From a checkpoint of a small masked image model: encoder activation gelu, trained on rendered scenes of coloured solids on a plain floor.
Rows from block 6 of the encoder of a small masked image model, named by matrix and row number. Rows with one number belong to one neuron. Each number is 50 + 10 x the weight over its row's rms, rounded and kept within 0 to 99. All counts start at 0. After the name is the row's rms in percent of the matrix's.
After each neuron's rows are labels from the 100 images, of 14848, where the neuron reaches its highest value: "strongest on" is what is common among them; "lies over" is the class under the peak. Only what is clearly more common there than usual is listed. The data: rendered scenes of coloured solids on a plain floor. In brackets: how many of the 100.
# fc1: MLP up (encoder.blocks.6.mlp.fc1.weight, 768x256), inputs 64-127
# fc2: MLP down (encoder.blocks.6.mlp.fc2.weight, 256x768, transposed), outputs 64-127

fc1.544 118:59 50 41 66 64 51 44 44 59 63 48 29 29 50 52 54 58 45 42 42 68 42 74 36 55 42 62 49 35 46 42 63 85 40 44 41 48 46 52 46 33 52 58 60 61 61 46 52 43 51 58 35 49 31 61 53 38 59 46 53 63 53 55 54
fc2.544 108:41 56 47 29 34 55 51 51 33 31 53 71 68 27 46 52 38 42 60 60 45 58 23 59 50 62 57 61 62 60 50 45 33 42 54 53 34 37 43 52 66 56 45 42 34 31 51 47 53 51 39 59 54 65 44 42 44 40 43 51 32 44 45 46
strongest on: spring (54)
lies over: spring (41)

fc1.744 136:31 54 55 50 57 53 60 51 33 54 66 35 55 47 44 58 34 47 44 54 49 55 51 57 40 68 49 48 53 38 38 57 33 60 34 47 51 52 62 54 31 51 53 58 50 54 54 45 47 29 47 63 36 64 42 54 42 38 54 36 47 40 43 54
fc2.744 112:55 57 63 67 50 43 49 65 67 51 50 34 43 69 63 45 51 62 45 52 40 50 69 41 42 41 25 37 43 43 65 40 30 67 42 57 71 65 46 46 45 47 51 51 56 65 54 51 55 39 62 39 48 55 50 57 71 55 64 53 66 51 55 61
strongest on: chain link (40); cube frame (34); torus (29)
lies over: chain link (26)

fc1.41 073:65 62 59 53 51 60 60 51 51 46 47 39 44 62 45 62 39 60 35 42 62 37 42 63 51 46 38 58 55 70 57 50 58 54 35 44 47 46 53 67 46 52 43 43 47 46 37 46 36 62 62 47 50 59 61 55 44 45 48 32 59 31 41 50
fc2.41 113:32 45 35 31 48 62 45 35 42 48 48 62 63 30 43 47 55 42 63 52 57 58 40 51 52 60 77 61 51 48 31 63 59 34 62 41 36 40 43 51 61 60 52 59 44 34 49 51 50 47 35 62 55 42 45 48 31 53 41 59 37 58 48 40
strongest on: spring (47); largest object: spring (29)
lies over: spring (36)

fc1.89 218:52 46 60 51 44 49 57 60 41 60 66 52 56 52 34 64 47 54 47 58 67 39 57 60 42 54 56 46 59 38 42 65 52 57 21 36 52 59 61 54 49 35 29 50 57 36 68 35 47 44 40 62 39 57 50 42 54 44 61 48 42 39 63 57
fc2.89 109:58 46 59 63 50 40 57 51 66 68 50 37 41 63 54 43 45 67 39 51 38 49 67 42 41 41 24 30 44 46 56 37 31 70 46 62 71 58 56 43 47 41 42 46 63 59 54 46 51 44 64 47 52 61 60 54 59 52 62 52 68 46 54 59
strongest on: chain link (48); cube frame (43); torus (33)
lies over: chain link (26)

fc1.314 109:42 60 54 36 52 51 67 67 44 65 39 51 54 61 43 39 41 55 62 51 54 50 53 30 35 44 61 42 48 49 45 51 41 63 55 50 45 42 49 43 49 39 54 61 61 64 68 44 35 52 46 48 42 49 46 54 51 50 50 49 41 60 47 46
fc2.314 097:59 50 59 71 48 47 43 38 68 46 58 45 46 58 63 59 56 62 33 47 33 51 51 66 55 55 35 43 46 47 60 50 48 51 47 56 66 63 49 58 44 54 47 38 51 55 35 51 55 45 58 39 51 46 56 47 57 46 63 52 64 41 52 64
strongest on: white object (60); its colour: white (47); disc (38)
lies over: disc (28)

fc1.721 171:62 56 60 66 40 71 62 53 52 37 59 60 70 42 60 46 42 56 51 38 34 49 61 77 47 36 58 42 59 45 55 28 50 42 56 70 38 41 66 45 67 43 44 73 26 62 39 52 32 44 55 42 37 56 38 70 40 38 51 50 53 45 57 54
fc2.721 108:57 56 55 63 57 39 48 59 69 54 49 39 42 68 61 42 59 59 34 57 41 46 72 42 43 44 27 38 44 49 73 40 33 68 41 66 76 59 45 41 43 47 51 48 63 59 57 48 57 49 59 40 45 50 50 55 62 53 54 59 68 51 55 61
strongest on: light from the right (58); count: five (44); dome (42)
lies over: dome (33)